config.toml
model = "encoder-decoder audio transcriber"
dataset = "strings of digits, spoken by a formant synthesiser in many voices"
spec_augment = false
tokenizer = "word"
vocab_size = 14
encoder_qk_norm = false
encoder_drop_path = 0.05
encoder_shared_expert = true
encoder_subsampling = 4
encoder_width = 192
decoder_parallel_block = false
optimizer = "muon"
grad_clip = 3.0
Rows from block 3 of the audio encoder of a small encoder-decoder audio transcriber, named by matrix and row number. Rows with one number within an expert belong to one neuron, the router's apart. Each number is 128 + 24 x the weight over its row's rms, rounded and kept within 0 to 255. All counts start at 0. Numbers have three digits each.
After each expert's rows are labels from the 100 clips, of 14976, where the router gives the expert most weight on average: "strongest on" is what is common among them. Only what is clearly more common there than usual is listed. The data: strings of digits, spoken by a formant synthesiser in many voices. In brackets: how many of the 100, against the usual share in percent.
# router: slot weights (encoder.blocks.3.mlp.router.weight, 64x192, trained with AdamW), inputs 96-191
# up: expert up (encoder.blocks.3.mlp.up, 32x48x192), inputs 96-191
# down: expert down (encoder.blocks.3.mlp.down, 32x192x48, transposed), outputs 96-191

# expert 1
router.2:090134174156086071135112141123138107128130122142154148126129152135133104137174152112114093145139114130118127170171149130119080149135108113101129097118128128130133101154130140112123105158114153097115178141106115121192091126123163145163135136123077094159173126158113141072080091132070145148
router.3:151148120126141136133142090083119139117142109174143170129111109131065124097140168081095123170145131093126147129122183111155136133138164118109160143145099173156119098126120122124160173165166123114123122114164177090107108146163154140136156142111130174122157121131134140099105107125160123108
up.1:128113094154128148149133118180144144152132162117108158153126144135094158140128100113169136101131079088134139078133118089099128089126150163138121141140098118166092093120111121137118093124149168120108112125148132114116220158094132142146129137134169190086122140099153131101179131176119128139
down.1:163154140075113152117165149099169123070136141119095105109136108141152114147112109149123086172139133122109121174135092114137136095166149126130155141128137093093121147128086119143079108136120109121142101149088134147124139125149135117101121131098132100138126120157109133125093183070111127075
up.2:135121111128091082109145118123102123144124136079109134107115151128149123137118137090139108140127122154086099171105124144164132107144112160130074142099140119114128143143055134124133137145069183159128123126137155142147108138089141110130145104134114067093076137107125132103138157111138164120
down.2:119086144134109160165107105165148166111137125142133152118152125170105160159110106081103143113114054173136123087133119101122118146133049124135140145158086170110145119174115152156118123149116079136114141149130130118128133141149133152102135174111136124149121115131071130129125142125148122121
up.3:136101101142139122087185113117122089112152138147109106154138148154132134115104116133106126119163125126131142137131135152107107082143159195148155096111140093136130180152129136144126094109134135136102094144131125136084104137118158137131094158170108100117147101106146129111120162137081153129
down.3:139130109124136121122117172154141085138117120117137119134145158117083156128146128144151155120095083097123129119116115145122088125105153098111111134113148154182113096083156086138138129088141109128120113103124139107160140134144145110165129132119119114123176126154138104185155118097192122128
strongest on: reverberation (61 vs 34.7); number of digits: 1 (55 vs 20.2); muffled (low-pass) (49 vs 12.2); pink noise (31 vs 12.2)

# expert 15
router.30:121157137128096127136138174100099153099133123130117126136110156090114150105111127139148161141120135099119158139125081127152140146129149110114088120129118139130128112133121137129098089113125092150124090122135148096095138115161170122109142112175119138131101119137126121094136094061144110174
router.31:074163102109139169114108106170126100121185099106128105131104184155125141112116133096075107125130141102152148114126165091143183116129135103122099115100116133101127109135107095121119104155113103113121113141144138138116145132096142082177162107147095102110144123161127140130142137137120064135
up.4:118141116163142140138142094118119115115133165112147106109076115175156130143095121156120127147152099079138136116133106104183113113157139141134129161170105121128101141110163135138124131119088166136142117111135205095149156139150160108117148100110143128114108174140123086126113114110155146129
down.4:163142127126120132127127130104125148083136111141114165123123138179147139102155175142123114070128164070099110141086163166132122131103128111110130089131089105092128084124130140149134139135145104136124128133113083150131145160105081134101118127150100136160153112119135118142149124117109085130
up.5:155101111173105101140086116160114152106153136101159113074138127174140140125140116137171099145174112122138111109125116093116130123105100139134144084096131114154131165111115137141120107079138155100089116106117174116125081136130165135130148129120164136113120180126163145117065149086122151101
down.5:139116095152148135139177126140137144120119125147192164128073136137129127103111101113097162137161097131074123099125143113176116136115145120161104182069122157129132155112108157106140107124125172140078174109082098152151111126133131119079146147106107161115104112112140145107118100121163123140
up.6:109097132133135141105101176141105150129134158120116130139099081115137136129119167137158140129153135106148122111110113153078093120133117111125160138146106132112126117122112112115152154124077190107113179127154121131135150127152094103127123148138111091127071164091157108133139133136126102107
down.6:133120136126152118105101126136096121152142126123116120153121140163125135120114102120165111169134139130149148183141119139112103110167100148137149094127146156130097200137145132119095130132114116118148113104101116128149086149135108109087130111151177142121148128148132158132139117112111134125
strongest on: quiet level (67 vs 29.1); last digit: eight (35 vs 10.1)

# expert 3
router.6:124126119139153115123137117089158126163115130122087083127130145135132148104128089096147107108124113141094143157138146168171173139157155126167096114097152107147126121140116136123129152103159109139119081153174131078092139126092149168138129152129109074140081104157140142138115130160163109152
router.7:096134095151140153100144133150095104151151101130102142114120143159126099121138140146162149139116117162167101127134141160100153136145120137094105158136124162144176102175085172164120090175126135136078111121105122114132134168149113137189172128134152127134151106110098185114118164114103127148
up.0:077115108125164097128130114142152121122102121127167145146114152139149105116146202097127133070162141115139100137123122127100109138128138107133113098102118141104139132126099133113134151118102127122108130122106192120159140153075152158107109128096166116129071098123115155146113127118116067156
down.0:112171123119132126101121142125151117187135150126138130179115117146135128185104105168115145156117114107116099118152140208081135128119159138137091157110157110123099104165118141125119093138126130126139126129101093120142071122156150092120099134086176116106139137145151122078113135129135145095
up.1:145105154121108071075164141110133110149126129118120113153121097125138124154135107114123136122122090153141128142089115135125123111102154082122116091102167135134128173132143147159116130152145162141129133139161124127125092132079173145132126114112119136142142110156092113095122151127150139141
down.1:133123150112166114103098168112135129120133152132125151141143138122105151161067103189095132140105116160109104153113150178098141118137182111127091136111150134123106117168130119109114166204108126152112116144137115135145153132154127107117133101064114167147122119154110149131092150135115136113
up.2:126122088146168109075146152123164125154126137119094134123120112150112163136110078092130189113112113117122133123112140144150117131124123151144156110126162139159137142135118138095117134129150163101121097098128103126140140115114157122159153120099109146122143126132149117105144209122137143125
down.2:169127127141096136153144173132077117131146133128149100162131104118136134083132130068124086130118162161090113119137172101119163128127117108180127127144120119088128138103128148118146152143118108126141118155163111135120141132166128161153146136158125091138131098113163106149084105129139131121
strongest on: white noise (71 vs 12.2); "nine" (59 vs 26.4); first digit: nine (42 vs 10); last digit: nine (35 vs 10)

# expert 4
router.8:101115109110163185147125127124107134143117110182133149127098141125140104126136112144165166103129142120187151091142115090098106169082139076105123143140094135116124130128155125088129120101139170144122164110172086113118152092092111091161128116149107143133103155129121145107134094109104128149
router.9:124086093100120151162150153146082091156093121156140133153107093143110123111155130145149108086102050096133085097132094103118114117138086133141133109120141112124148133127153147127091129131108113130144113140171144083096133107083072124132132146136128148120122101098171150109159124115105127174
up.0:094106124132147123101168096100131099143131123115152176113130140140133154123117136126123129134071123118113132122118144152111124080099123139120138151130173133104145093163119112137098108121153156139150130084096121121170124143099204115177130129104158082100149120157124154141100168111121127125
down.0:113135113117119122137125146168111106139153130134149097141117161109162088151091093138131129138147114145143120117106157133135136168146140153084132140159146162128112149142109149123104114120103167088084095070128162123145121161166141101099102096120123152106162120191130090126099109087109127130
up.1:189124091138170095134099136138129127117100142126096123158140115114140130144110153092086149099123113150136146123128150120107091159117158110076131078148107130132089120124134114113128143121076109126143141146179169063130119118184144130117124125183115142118128157115131115132118099117112125157
down.1:145126132089098115111079117112144148109125127148117102067136124134143118119128121146126185123124136118162143123106135146111144103137089151138094130157146101165128139173052111123144147130091134128130170160148142159120139177141112107126112165191111119125110141123141145126125139134133144085
up.2:115114137158131125130144101135131136138117112121131108110134078137126124107155126107131147162120115148140118156107138151103145128116169118113119169152150120097124121136097128125134146100124128116155161075165166123121128064127143133131128136194146106102122121133118134129096137153130158133
down.2:164131096150127138118129130130152125113103129130174155136159134127103125089115116151107131102137147094107101114108124088139120142131096108150135127109144100137143107174099131115120079140134145134113165184157174158123133152131115127122134151137113141083109141138169110093151120174089154134
strongest on: "eight" (100 vs 26.4); first digit: eight (66 vs 10); last digit: eight (60 vs 10.1); number of digits: 5 (44 vs 19.7)

# expert 5
router.10:110150107084135109114166136126117063139144127115121123128143175100090113151105082121134206145108140085119160115153150122142087149120146117105145148148122142142113133146080142118142093132105159089113124130151120132157148097168162089148159100154131165133116155174116082128131102121141105137
router.11:129118156123125172072120135087152183134159123122149140130152119136156117140171145122159119115151134161168070149132126143160130153139130168145135088121094125132135140121151154059117113114100144158124102110113092113132129125151132086144126139168131112109191120141144141109134159104128082150
up.16:177159126099170153118137100087112115116118118160133158115143131094154095102140073149078120149109123084101130127132126138169200099169149098124129104128077073154106113134143122132228121118146111155150122145170096181098144099141102122142183124126108106138152116113156135122114114117120158137
down.16:117126136120129057102116153142175101179135159150134151142167147135121143155099125107121157126106133163173122140103117122126116094164127118109107108131147129112117157139094100162104138106154145137121144120101097112113127119100150136130115141143121108156177123103147131147134163150109141132
up.17:120072125129096127138105142116120161162117132143134116170087119168117097107121145167131092137103138162131068090097112118120098103086121132130099160113206140133169108173108128166105160126178111125128162132093144121115111116121151169081120148135130078126135143128158113126132159148123124121
down.17:141133148094105144105146124098172148140138141110123124147158137123145126140093176129129117129116143111166108134095126128138155137115125094113115153173112144135102106136089167154098087085123109130178187202116160140130128118155161175136089156162127101133123133130119092107103152164095140142
up.18:159114105095173145110123122108145088148101093135112129119143092163115173130111075145083119133115135144129122143143159172147120135139114129147138128138140090124161131125106114124102155125096109154175141089187150100133130122127126137152130138135098105107127087163155148141148164127119108128
down.18:107132164123114143151115154153108157089164149158143077135142127132123090137137148151154161145088091143135124107108121081120124165115131107126145172142114160150066102088084088115087166103110147133103133113128180123143136121149084130120137100106162125132080162126151135100087120112156102146
strongest on: "three" (100 vs 26); last digit: three (90 vs 10.2); reverberation (81 vs 34.7); first digit: three (62 vs 10.1)

# expert 7
router.14:113153140109154112115124094138151172113153140165133129126087084107088080127113120140172149103133106083103099098146103125147163138140108124123144154133114109165141116096117138148146105119161087120104112103092096096108128119100159075111148146113197115143131159103140145149160111075105109138
router.15:131117139093148142107136098143141100136163110125102146100166139164162148103113094162137103135120136112076112153140115131104093164121096099105126099122138131171123138176115125149122102151110161142121129182093165131143118137131167092116146125114135120120133134118139164132135129141121112142
up.0:132162135122188097119150171121082137151122123164133153164127117131151131115123106117164163116118151076128152088145138095145133172109154128092100116109111109129123098110138124127147120114108129125166103110109110124157156114159114150128143129140123161093125098097114135137125123092145118107
down.0:186106105163111145149130099127135152092122125072100085095151123128107172151150123103133076134119112144116121109113124121134168102148070214145189120150133137147120113126139129118166148128149090119133121136145165144073115134108113115101147094081125152146136129134162121169118121168100144155
up.1:143147117079139131127115186133120157160134114128147152112149121107118143126116145064118138176124109137118143088148119091142155150096144121097130127127128205150154128153133115088133098156129159155112123114144113118084158107127131124116123114131109156127122206093069136146112140142110135123
down.1:142109094131123159115134163124132160098162175111148126116131113111139112106147143104129131142129134116118147126094148114122156081154081147129177143127091151149122099130132129130112120106137136153121142161121133128125102130130064134132160129152125160103126131093133160117146122109095140173
up.2:157106111138113093159070087160124146123133142141118169157109141106167133122128077126114151108098170102131093140125120161118113131164113140162125134176133134100123152131101126098126152127090113163149150078171124141125088122127144183142096142138128143123126095101158133134156105145087135095
down.2:115176113107167163114147153081131145129140145140099139147140140145158099157086162122121137128153112105106136148148127101134109113155183139125150096130079109154152101116129087114101167132097119120143142132103174093149153167100125163137136134081064143134180156122140115094108129111108201130
strongest on: white noise (95 vs 12.2); number of digits: 1 (89 vs 20.2); quiet level (73 vs 29.1)

# expert 27
router.54:149155107110172150131098106062120163103119156122125087155164099106152106070121117076125134128126136099136132098145129104116178095098130142123170149077118143072090148092136121136114128115115147154152165153117132117166164070153139132062132117115134113098134108145140137132171110133129138130
router.55:120130124183135156152126119105144102138144144153141100159123098113157108114173119138144130137131114087172115132135152144141134104140108119159155110084127154136130117113165115102171092103108124104096145127125092125140174137095120152135132126170101129148157112121114117139121151104125117079
up.0:123130098133116121139116117095155153138186159134139158151104117169131151118151088116111140165135100091178138116148123113107138090125079123155132131119121088116118106143147112104100126096151105147136101090084132134090156146099104136143114128143163113127155111135140136137135163161144105165
down.0:139098137118109147186109123136113104102117140135113104070091144091129166103147135152152137132165093116161127144087161103099118086167119204132119158170134088116097132177136139173088130129102156152157127124162122106119137099126153139132140128159153087137128096117106131099096130131161127099
up.1:135145124106167130125104137090105133092135154134104182143087148118121118116114072136114100159094135126138129122144131114144161131110126135170122115105143132153122115140136093103153133140090168121130104147186101145127136126145113162099162086165084172121111106117138138101095105135109104150
down.1:164108101147137159155147150131141083128144129134138126169136098106116163128136143133135130089114131109126142132119161146148150089191112149122138142131108124146117111113145174144112121133137092119129161173072156070120104100114166139153098173120109111148164142112128132133114142109156152110
up.2:098160196139100131133140119101134125188134092149142112138146164125129129104133168105123142104117156096134162113178113146109124148075104165130092126117150090099147090148120086093117120103147134137122132167143169141148141103164141091135130112105118097079131145118108152169133102173104167154
down.2:148163075131123156144142149130120128163157142113128104083095156083092109177132037148160131147119142124114134123075141118126110142150160140154150183068150112127095129151172106111152125101133152131112094126153121160142128110117107149119140063161143137129134121157151141118121110141113131152
strongest on: rumble (67 vs 12.6); number of digits: 1 (51 vs 20.2); muffled (low-pass) (44 vs 12.2)

# expert 0
router.0:145154140091108117142093149130097156151122112071113147123153149133112169134185138085106139110135100128133075145140147087111125115143124130118125112153136171134107127135118114122131128166119114146127178133147149111145099100134167117122124164131145119118109145125089131121117102105086098118
router.1:156134128094123132102091111136178137088131104092110109121150108096118101073115137118128152109130163111100149128115129128088136151131107132110126137161123104095110141126111159123129185145113120142157125147121096103108136132150104123145139087121138185122156134154120156111135126120116183154
up.1:130146119147178134088097127184107124092169137164125122167145128077108140108154117133127087124147076107119103146162153109135159170136156116148126096142131165126113116115152130135149128123139119121153125092136145106108091112110047140144149108126128120112150115123130123115130141097161081129
down.1:140095127151089118141120124160075129091126160106096119137153144142152142142105083125153109132099096116108137196146143103156132116131114125122087123120131115182106145118148170152124171171171096169084176173150118129077074140133163139113158148094101130149119095082143124178113162125145096134
up.2:148143136098162154128146133097094081131132120132154112145103187144102137143129173180169127119071118121141113107120075115141106134118102120150164123141105162111123133093160117109113136127137115130105137166122117135134130102140114118094140143147116148141073129076139155131079087134102155142
down.2:132109113144119102090163149143127159171151175144137141127094100125155156113150157122131115105119113118110132121123111123116123112132107159101196121101132114125126103110121104098169097105115118116085106110159069127116185135112143087128115106119110133114144120112195134160128161141148156150
up.3:134168100135119118135169149129132134146138153191120086143110106101089099109131126115149129150093098127120131136125144134165115130166144099140118093137134129099146122153093147127082129139138109132134102117100102077151100148135109126107154151127141150140121128131162129126133137103146140120
down.3:154102109110121138137137111190128161118158097129155111098147122146095101122105163136114130094119152107099133139197148101120116098145130060131094128153141143129118125131110169092156123119106130139103102189137137172150134164057121145147117187120130134153099180093109113130150129109130147127
strongest on: pink noise (72 vs 12.2); number of digits: 1 (67 vs 20.2)

# expert 18
router.36:146158128125103114092116144130122129134146168170109148119131155145091132133161074098131144124081147137120148116134154150155139095134131094134074124089176118131124146094169133133152086098126099135145101113152155130137152139172148158138116121166106123124086115098148104115090179132147110166
router.37:143134109145140141133157159122151107166137144136120175098157105145104141120155132116154098130097105137132132148085152150099140150131132137143144118134107106169162111115140145163091081124145105146120081139138121135125161150130153164155149136156157093144115095139140115129101164126135131120
up.3:141113158116095178158108156149145066161100099074148142132145065105141132129151162102088128148115156150117108134107125125116169144102174152144146113129123105146106120138135132151138158182157094156139131142088106103105113161145172130156120107089141136130084109125108092109186151121138121114
down.3:150119148108061153141155141120132097127141145127124119155126119122117129116146143079126112130093137120157122117137131119125146159149126154109134136152128125128119107119113112123134145143110124145116099111131098107122097088123097149100163139154130125128124089100149096145131126166123151141
up.4:103148109139116107137098127150161101089081116091134104113101118125140120076161130156141129124118164106134142134115109134126151144118174137114107138189122146128121149130167170138145156169097110133143136078123107111104130141141155128129146124158143114147157094149161108112107119102100121101
down.4:155143114144131143070131126102100119173134126141145123087125136140118143111134119100122134123120115135154153127119107163122118158118113121148096110104156133160121155093129118073128139106117167120113170128151093105114158112164114168121139114165123110115123084128126149141096121158135162141
up.5:169121103151127120163119180089150128149110123157141124137034126153129160117148102153104134132098152104163105141107133131104153170089132148144078130116117117085153124134117125086152106142122109118113109147142125144138098124106118127133128134110105171178121097121151117152131153134125110113
down.5:101160139140100120120090100118136168118174114142120124108154173093108122098150117080091138167106143121106137119100124142170137128108141167162093114105152159129120139092116155151129160134130111122149112102128088139087155098132155137127118153160124102116101099130130097118157135153154148170
strongest on: "one" (100 vs 25.7); last digit: one (74 vs 9.6); first digit: one (57 vs 10); number of digits: 5 (46 vs 19.7)

# expert 23
router.46:123100131127163165149099151119150086114150117063150123108135144129117130115121165104122120120148119138067099148159144099137148086128131116149110110173157109116140149154121119138075130108118174083129170107126134109130141144155127098136106120116149130134114145153138114128156125098132145085
router.47:164127096113091141147116158116145101117102141125116137168144163101087094147132150145146123130140129162164118186117158134095116088135162135122160148133127132146100179094086163165110191116131134143130134133117125132111117162146136101098142196089158146127150103115157128130126135129129151122
up.1:125143152135182129090136112140136133109134118156145155129112127128102146112118167139121151117112116131162115097064142126128164115164110120091126108140124113153171134124098174122107140084122137123115112075176095126158125150094115143121090145108136125097138084177131170119119114106131147154
down.1:173145163121133148154082169159105105108109111133104123094131119130139112099165159141169122151126129116164110112150089100103167113137093130152105087142087157134104113097157086109139131142126150147134131156114097117101112099167166161110137116138074129115105122121105169177117117116162094151
up.2:083137109097098160127125112112142148133124148129138219134144156151143151103126131099124128090141120134150096150118148160108132147123121114123119138069122109176193148175181125125127083132151082133148086094100127114102129141132136128139127147140140133139104134136131142143109169108096130126
down.2:137098164107107149148140144164129120117096125113127176141159181153102123114168167103121099110118121099117160158144109131119102092138168131116129114128114158089139112129170147143126119121104133113142127103101128117169110138132100151138153125154138174103129176070089113139153137108154065124
up.3:144127143123125114115152171096159151101124135139117155103146088150156159165113131078127103102123136170139135149111104128111138130128116115157143196092116147142137126134113162128118105133124103119157137144096108113131143147140100130152125155157097108114133138106090094098131121159135158158
down.3:139118089140097155113154082160089139125143145119103184130101148133143117082122130163105091091160109087120122141124113162169139152123113147165161119112154121118124150158122136120121119112130134127144170142114106140158151127089093125142162180116176119145083145136130177065183140143064091108
strongest on: mains hum (72 vs 13); number of digits: 1 (63 vs 20.2); last digit: six (39 vs 10.2); first digit: six (37 vs 9.7)

# expert 11
router.22:167158151101107136150119105108179128157121140102117132156109178164130146149119051108118098174084136124154145111152146122173092164122176109106138136090138095107094143136119145112106114175133126119150102106129153142119135213167129100110127130128136140139151132148121090126144142097145145112
router.23:133155084144135107215076121071136130104078103144102173148118140133099135149092108126132136139128124081128110145141118135168110187112152106143119104121133125110090144082139129156136112192089180130143147178137158156123136128138102142095144099172118134101148132123105115102100130133144113092
up.0:108150114120122105140122199135140116139142119132118150130156117119141138135117085101174160144147118121129131157090153113105140146098128074119099173130105155087151111111105085128156136116121171134174122101127102119112114089156081136193143092153125166123155151112140100101131184134141127136
down.0:144150147108151108094137137183118153152130108149121082155161103144081117122164134125118133125137152106093106170144123145108123117117135161107137077186108118106120136102124127170181121137107141143116099170093140075124134127106132134102137183139111107128121157084134137155126089146119098144
up.1:082126131091136072147145138147146099149147125116145154137124160151126103154107121087117143141122169098099123127140142108123136169094113138131145077167127154136109131181164134114103086125126156107146080150115140170124148144130100161134135104145160149141141098135073136123121141092158107125
down.1:123110131133097110146139154138106129118162133104137095125117134083120144106194130166123103141108129151098118154148125157104143071183119145127168136169136091151120112093118147128121121162143099148114108146143133156092144118121125162123147176136106079148116132123105128159140122147160134104
up.2:138135137125143124088126155108125152146112154148114102142086146117136110160108118137124140138102096117178144131135148117151090144151126144095112114118119155127121124140109104094117111161111153106101094121114121120169162090152169116146137134167128108173134111142124134130120142084165123112
down.2:116096108134106126130126086133131110112156105156118167105103137153149092080169151140116124120165170113123104128110134128119133141158128125148150120142123138112137175125107170124163142131116122141097156154106100104094132154110103114094126125139108198139161131101150124136140128134107135139
strongest on: reverberation (72 vs 34.7); "five" (71 vs 26); last digit: five (42 vs 9.7)

# expert 24
router.48:142110135101114133107111111126114152126156136081129134124153110122141103153116163145129130136096128098149129079105165107119105099147116116116130121127156158096129139100117174160107142097136144120086132140099069131152113137151098152095103115111135111117095100143123184127112118121121126090
router.49:143125170099104132124142128124144149136148153115102170142110140112142106123115090133152112144110121132159131151162167188083120105141124111158144146158154146140121147098097127118151142147125145152178107110143149144134158144134107141098121121167113138169059124087167119131131133159072173147
up.4:133153122191123109171134129134148127102103140156143086134143106135134106140108131138158166156145139149124133134142137131114167073089129121115173139110136129117095142121123117153127144110172131087147141142131106175082149125100077118118116128105126089158087070113125135155101137135147148123
down.4:098088136117121130147079137122134139119107130169170172168142123106137086164093136109138130127133099138161144151127120117114171117158081116133142128184099134193124137133134173093109142126140130158143137136143106136105111130145118124124089110057110174111152130114126135101179122138079132103
up.5:109122095154130141127086124153143120096099155132100115106123103121095160110152087099159119123124067117106157105124132102156110119108146123053124134156129152167112131093139141099131170124133141143129123082138135125095137096110154131126142144114114128154134154147175104142129126137137085118
down.5:161120089165125159157118106137147141135113128155152117127104116139159106125180150198158118146118128102147138152097154131112123136124151163145158104152051112098134132126101115152127117134101113114129132145116122077093084154095165145090152115110128157146160158074131131162131111122067137123
up.6:131177141139114153147174098132090131111174101166125125103094098146147114094115088109157111137155140120122123120117084167104130126105147072187116151117128124098124150112126135135152130115136120118163115089160103139141173125155106106123141098136124115146132137111180128189141099146116104171
down.6:124153140154111117114096151106086130151061121118155157115168121163094138139126125121139139113078106101181096087092124104106113145105081093143115143094142128134165116149121074105118136131110127140119136120111142137130114111132119160127194141090127147132116141116116124143113136129122145125
strongest on: "nine" (78 vs 26.4); reverberation (61 vs 34.7); number of digits: 5 (45 vs 19.7); muffled (low-pass) (39 vs 12.2)

# expert 10
router.20:115124139132117069152160141123120110118140127130144105105159137103132112148163087139130082121172129083143140123108100087133116144105130141074118110116071108114107127124157145174178169126135093137127178089116156140159076120094119136103164166142086137106148118138120183210127128129151129155
router.21:135076151187125102139160150135142128108170107081136130101177146137154089109152151114136146123122102163139141136148120131084128133119092106124151185139157178112163113134127135125107129133119133155089151160153109100150124141114145127121125136129167139175157102107105135134126110071153113145
up.1:160147073133139156116165130098149114116100170144136159123146105134151122062134107112103109120150080135127132123142121120146152108118132120151167151093113119125187130111111143098136132147139128138130097113097094126138114102092134139128153135098152137131104124092110149112147134160119152140
down.1:154092120165119113130140163117197172107131127134107113157155151134086184128122124129167168127118111165106123139155139146127138120177156145119159097126160119136131115123097149159116110092107121110161152118132131117115140085104133102126110151171120076058095131119136122136109151116181098123
up.2:139123169085143106107120122146127110121164117101128186121132122157141154108156093153132112108116113089175111169125151143101127094098108137095125102097128151131154107120093093154106132126136106137149104162143136126155130147148134119145147125153166143143111139107136124128109144135097110149
down.2:150112144141135126111121088141120114151128147136148128156087120136156074120151161148150140114141142123138143130105149125081086172189138107137179137097182169136127111094138141157143153125093150117095147134125113110112116112096135132141171153163070101089123113124125153118123141138136111121
up.3:122146141111132118145121119085086066137077101158148124121131135123120136115162163135121141137090169150112121159127116134150097154090148097175135105113167102135125157140186143133094133133091174131132112104150124128095097139079133103164157098138100124129084136099121142155069116125100151150
down.3:097101131107099128129107093153120138167109150127137180126123140107165175095123145122144133119133093173162076163128096094113139121152126136101117135130120128149103167158143114156132145120123118146151115108117142120127083123163168139106125133120215122146128160146130119145127160143132170145
strongest on: number of digits: 1 (91 vs 20.2); quiet level (61 vs 29.1); rumble (31 vs 12.6)

# expert 2
router.4:146075193172153130104159138135135089150145124094159142125129121166136097124149123133125166105142129170081117117107126165084140127104087126143153109131145166136116146132134122134124150081108162135106163114127084118118115182093132121116124106119110153176113106084124129166130167116127135131
router.5:099123173173145133108144123117143151146122141119116139110105098107169107108108172143162130144098132122109141124147136157121141100192113172117128153099112136140137110094141205147159121137100136134133113150117104123143126109096106102142143143111158086104127094128140094081144153072114114122
up.0:150121117187097103125149142116122131108141188105127117155131139122125152119129125068155089137134115157102140096127114128124089074157163117123118186138131132114158175155161128149131073136130102165128119112093141109095135139116114131130119122121108121099167152160179127140112135136161158097
down.0:152084177094110159122110126165113116124137122120116139116151164106099096127105069160098135118158117070089131137143136118127150144172135134159141152111114136150135083097105100112165129115133120148121113128153142165155114144131109148116143152152125173130121119172061127100141123139166142101
up.1:099125146135103105124144127122109113109128119156092113108134139126158127106136126126189139123152129179174118140127119116140126142111111075113129117112084127127131148110107114120153173140105146088137174111167095162105107097125093119130147112144148157156045126054163155140107156139089160148
down.1:125102113124157122121115161114135101146171167121128121180125095093168092155086127133131122125102134125131138120125119170143112096110159195110118143152143161138126121121155154133132123144133117140149140128055117110182136087122115122156138131101111115104188139122108106130182138141098137104
up.2:099154095120153103138156096145119133109150134135129101117148137119122153167111088127103154112123135127120138136157161129153135135105118144106136129141133098175089148128124153152114130100136141146093105159115155137123164104119129164136078091111100100149108063149139115133085118115107147132
down.2:127147115142105115162145108136134143084156157125116162165099136119146151124127112052117096120119130148113178167143162164125141125128144136162104152103152140086122127126156104109137138102114107109152129103128107127109138138145107182141136084162153113164137110149156096139072112128131072136
strongest on: "five" (89 vs 26); "four" (53 vs 25.9); last digit: five (50 vs 9.7); first digit: five (49 vs 9.8)

# expert 29
router.58:124129137118168123126127122101184146154130117106195099130161141102171133148138107132167138138110115126146165163115135154113110155147090123145105120149099117140136086138139119097137133143106145134113089121146149116129137162147128101131123123182094113101150086107130159145102134108160140168
router.59:112127091093105104143130131103152122174171119128118159142128136126096143162115124143125130165119142111060127114180089122150136156128156161191132100122145118114144125128122131145113144127142151129133104145123161090168219134099085153156127119114091141107165100116141134112115126131133150084
up.0:197128116176132116138077175111121138115118211118108108131140114123133116145101078121083129136131117151129139178120134144137135137144119118149136141108136144135146155161101153143142125127102116127164120155106115100107144152165089143107127158112100156132154127101187066127137135147137128113
down.0:141119135062171119120151085118125126100094109114133121105124148158106123121143084104117198128142124082114139123102142112159127144118169116101138133148130111086118134117143117161124108113153166134042115133159121131110145139101173103153126117135122154137139185127085178145146134140132093142
up.1:106084149127135132151136108117131128098079124123133136167106168112100157169136124102135162129124114079144137097150150132104130216116128132134154108151151141105136122123135148121096070116130094116127137138156130140139150137167149160158136136152131116125138138163104098148124149112151098129
down.1:127143117137122139116160132123162121118113142142161081113139147122101055118138110140147158130110118173098147113112119123146134067154138139126144177121164136142114122106107117108155164187165120136132105092085170120152089136079159132108148114138151139153104123140088151096130105119127157139
up.2:119114105166164092131163126155112107146139167156154119119118131114135160071136100077127164083137130140171141154120119119124140110168134147126148121095157153122138125107193149104151117140106121129111163122115116122118113172131147162080119109145132138112125101146090130148183089121147130119
down.2:166085117147139099148128116124142120127180159169170125085121111132114133147154111083148101161135118104144109110144135112091133133132143124152123102097145149170133138132118144098129123113144147159104161109134091164153097081121138112103173131135123126103120142127172133124120147176134153120
strongest on: "seven" (79 vs 25.8); reverberation (70 vs 34.7); last digit: seven (46 vs 9.7); first digit: seven (29 vs 10)

# expert 12
router.24:092115163136099145184108152145099163132160171089124124176128134092156112156103143161135141127117150102131120139146088087123088121127136140163123097139123104130120140143128113127087129160123127107158122151077184135122162131160097137124125118124105113123140089148123101125086154156120135097
router.25:111136166129112130130100143191137154138143155071121163155119145124138175156105104121152138115129161115110122086148125138131073154133134113138113115099122110098141136156149096073066103157126170083167116107084137153156123132103066131102147120117123151093116091109105089106100142138132153144
up.4:131110116162138110120200150147124165140125122136180068149112128092149124112105120111190112122131101144128111087099171101107137098156109174115143185137130152140145134100158143131164154132145165101140127111095139137177153096091158136104181134147155113107107132117101153132138120090135117133
down.4:152101135091150138114121086128167122138100110097170140136128119113116130132122088175131174148149103160125127142130094092138163156107090101162124132125106142162143111128124088159108086126091198130139130122128157128194117168162123126105138122125137137152118131133139125104122079089124189088
up.5:135109106139155115105121150126131127138125119102111122137127112117095141116129086148139122110102107144120143108103154148154139104155129137131166175124162132162167095145132145159166113112125138142077160127138108113146123105113102130164158133147091095126142138172152087100147164148123121142
down.5:111103124139139180099137097127141129148171120112116109143135149142146096191130120098091114215166125119080161119126140120160171155151159125122150140126100128133123113107080100146132126130124192130096113151129163090121110121111153128113124080138143184111122105153118178128113090123095151103
up.6:130120112130084170120125150142105121091102131114103116154113116134158099150126167154102123149127141088123143135130106125127097077142111139097138162149076133165100111120152158153143135126058122138131132162100126112121134116112140132121171107135121108145130132144108144147166125116131123136
down.6:143149114142131120134142167126083121127102139132183080125122118135113100124100089143164142112114080125153123138118124095153105137126109100137123121132137143141107149112093106134147132157123094111141128069113142114123166150133120125123123114111145168142138147119126101124122106112103163117
strongest on: reverberation (92 vs 34.7); "one" (89 vs 25.7); "zero" (59 vs 26.6); last digit: one (35 vs 9.6)